A small self-supervised image encoder, trained from scratch.
Model: 2.14M parameters, 32-pixel images, arch convnext, activation gelu, moe top_k, patch size [2, 2], widths [48, 96, 192].
Training: nadamw at rate 0.0017, 21900 steps, batches of 256.
Data: trained on pen-drawn characters of a made-up script with 800 signs, 395000 training examples, 14.2 epochs.
Rows from expert 15 of block 5, named by matrix and row number. Rows with one number belong to one neuron. Each number is 50 + 12 x the weight over its row's rms, rounded and kept within 0 to 99. All counts start at 0. After the name is the row's rms in percent of the matrix's.
# up: expert up (model.blocks.5.mlp.up, 32x16x96), inputs 48-95
# down: expert down (model.blocks.5.mlp.down, 32x96x16, transposed), outputs 48-95
up.0 095:62 42 50 59 46 35 30 48 64 49 53 69 55 40 34 48 65 43 33 59 56 44 51 41 40 51 58 46 59 37 59 55 72 44 53 50 37 46 46 51 60 59 54 47 39 63 47 60
up.1 100:39 58 62 45 34 64 41 38 53 59 52 65 37 25 45 54 42 45 58 29 42 45 43 52 45 62 48 47 64 71 50 53 63 54 38 60 45 52 47 58 43 51 56 41 46 31 46 49
up.2 092:59 36 47 68 49 38 33 55 70 39 55 67 56 33 33 48 42 34 67 24 44 48 32 42 48 52 44 33 63 50 48 74 66 36 14 51 44 57 63 51 39 64 43 51 60 51 62 34
up.3 109:60 35 43 45 56 46 58 54 26 36 37 67 67 46 72 51 31 71 61 57 50 58 33 49 71 48 50 50 66 56 41 69 44 24 59 42 35 43 57 54 27 71 60 65 64 51 54 37
up.4 101:52 63 40 44 38 53 37 54 47 67 54 38 58 63 41 55 57 46 56 47 47 52 50 27 61 37 32 60 46 29 49 54 53 48 34 47 51 49 51 51 72 42 30 43 78 39 61 43
up.5 102:66 58 38 45 46 46 56 61 47 33 39 53 59 52 25 43 50 56 75 48 44 49 37 44 65 42 52 44 61 39 52 49 55 32 38 54 42 28 67 63 37 64 70 64 55 46 52 28
up.6 097:55 46 41 55 48 31 37 60 73 52 53 55 64 30 29 37 66 68 59 46 36 52 60 34 45 57 60 69 65 33 40 68 77 52 37 44 50 44 35 47 67 57 35 44 66 53 61 46
up.7 103:49 52 49 47 44 41 46 48 43 29 43 52 63 51 68 57 34 52 56 57 67 31 46 56 49 34 55 45 59 24 37 52 45 67 66 44 57 42 50 45 61 38 47 46 42 44 46 64
up.8 104:58 49 40 57 58 54 69 64 64 46 35 48 67 38 68 42 46 57 66 76 46 46 42 45 57 59 34 36 45 65 41 59 55 49 58 57 50 40 66 49 32 49 52 50 45 53 54 40
up.9 106:60 35 52 41 40 59 45 40 50 68 58 53 53 66 25 47 42 41 40 57 33 61 69 57 70 47 61 64 55 61 39 40 46 32 49 68 52 32 40 61 55 37 51 51 86 45 35 64
up.10 094:38 35 39 44 57 48 48 60 56 46 57 56 65 58 66 33 54 57 55 61 52 51 53 49 41 64 56 38 45 28 60 42 59 66 85 48 60 35 36 49 74 54 58 52 59 79 66 48
up.11 102:47 48 37 47 45 73 59 50 63 26 53 58 57 36 51 47 62 89 56 45 44 36 47 45 54 48 47 45 42 54 36 35 63 38 47 51 56 47 75 43 70 57 41 63 43 26 64 40
up.12 105:53 53 75 55 39 54 44 55 52 66 45 42 15 48 28 54 52 59 65 34 52 49 59 27 62 60 56 34 65 49 65 52 72 41 49 65 46 65 53 54 39 52 62 49 55 42 54 37
up.13 094:49 64 44 54 63 48 40 58 54 74 33 47 51 53 59 60 38 34 69 67 55 54 36 53 59 47 50 62 49 34 56 60 64 59 17 35 35 49 43 65 22 53 48 39 45 59 48 67
up.14 092:54 64 48 37 62 57 36 36 37 60 44 66 49 37 38 43 57 42 46 55 60 61 50 44 60 55 55 77 70 70 69 45 64 45 48 47 22 47 39 53 53 54 51 45 52 40 52 66
up.15 102:44 41 41 48 66 45 49 67 45 62 54 65 65 63 71 59 22 45 42 50 62 57 39 49 66 57 50 52 35 59 46 83 45 37 48 43 35 50 47 62 54 61 57 56 65 63 66 63
down.0 106:81 39 41 47 50 28 43 79 59 42 54 65 56 66 51 41 34 53 51 46 57 56 52 56 56 47 37 46 37 63 27 42 35 48 29 44 46 41 48 51 56 54 53 44 44 61 58 62
down.1 103:41 49 54 32 37 49 41 53 54 57 51 60 63 35 47 25 50 69 71 58 54 56 54 71 69 69 61 59 59 70 32 57 79 62 40 36 57 44 43 48 53 43 55 35 38 39 48 26
down.2 079:59 48 78 77 47 49 59 54 56 70 38 53 64 53 48 46 39 60 55 50 47 27 49 60 44 47 37 42 55 52 71 60 39 50 47 58 57 67 54 48 52 57 53 53 43 81 37 45
down.3 093:22 50 67 44 48 44 53 50 47 67 50 52 46 55 49 28 32 43 61 36 19 69 63 43 45 34 64 26 67 48 42 73 50 43 51 48 67 80 53 43 49 89 48 30 45 46 55 31
down.4 108:43 50 46 52 54 66 47 51 54 60 65 52 36 50 38 50 74 53 63 70 48 46 62 44 32 58 35 55 56 36 68 40 62 74 52 56 65 53 42 60 44 73 67 43 53 36 21 30
down.5 091:69 84 62 48 50 36 46 49 36 48 42 52 37 52 32 34 35 34 39 28 41 33 60 49 46 30 59 53 38 55 53 52 47 39 66 54 39 56 66 44 61 59 45 62 45 39 53 61
down.6 087:56 53 51 58 44 44 63 52 63 34 54 46 29 73 77 65 52 34 53 60 54 38 69 43 36 25 35 44 41 26 67 39 53 37 50 40 57 57 49 60 61 72 41 51 54 53 56 44
down.7 113:38 74 56 43 52 53 54 38 39 31 64 45 48 50 41 48 28 56 28 72 40 47 53 54 45 77 64 61 61 56 40 53 72 51 63 41 44 40 67 50 52 49 58 51 83 26 35 37
down.8 097:51 27 37 61 41 43 34 45 38 71 67 37 59 52 47 55 58 50 58 15 44 55 41 68 71 48 41 34 49 29 64 53 41 48 43 54 43 65 33 39 45 64 43 74 32 54 55 62
down.9 119:43 56 37 44 56 56 50 52 19 56 62 61 44 74 38 31 42 59 63 42 44 70 47 64 42 38 33 48 73 66 41 58 58 72 41 48 57 63 49 34 57 53 50 54 39 46 46 47
down.10 094:35 39 30 44 34 58 48 57 53 43 54 59 38 53 30 47 54 54 72 63 65 69 48 56 38 31 39 51 56 46 60 49 59 57 47 34 41 42 41 46 45 65 61 49 48 35 49 47
down.11 113:43 41 51 42 44 42 45 30 58 34 49 32 50 66 77 59 52 56 45 56 42 46 51 66 48 26 51 34 49 45 46 52 32 38 61 25 56 53 54 45 65 53 38 87 54 31 46 60
down.12 100:53 78 69 41 60 58 43 34 51 37 56 47 39 39 35 37 41 58 39 64 42 45 64 64 27 75 49 71 57 62 41 45 76 55 65 41 39 55 66 42 54 50 65 53 54 33 45 48
down.13 090:57 55 36 63 38 48 47 71 60 61 51 61 60 58 43 49 71 61 61 46 51 59 51 47 68 59 50 38 31 50 64 36 62 73 30 67 41 53 52 66 46 52 49 36 22 54 54 47
down.14 091:68 57 62 21 32 46 47 66 56 47 46 64 31 50 52 46 49 41 55 57 72 45 46 48 39 46 77 58 37 71 39 36 44 74 50 54 45 39 59 63 50 44 30 51 38 24 52 37
down.15 107:40 34 43 36 47 67 55 41 50 68 54 62 34 64 41 37 39 55 65 46 49 77 47 50 50 37 51 42 56 50 56 64 56 74 62 49 47 68 50 58 41 84 53 33 38 50 44 37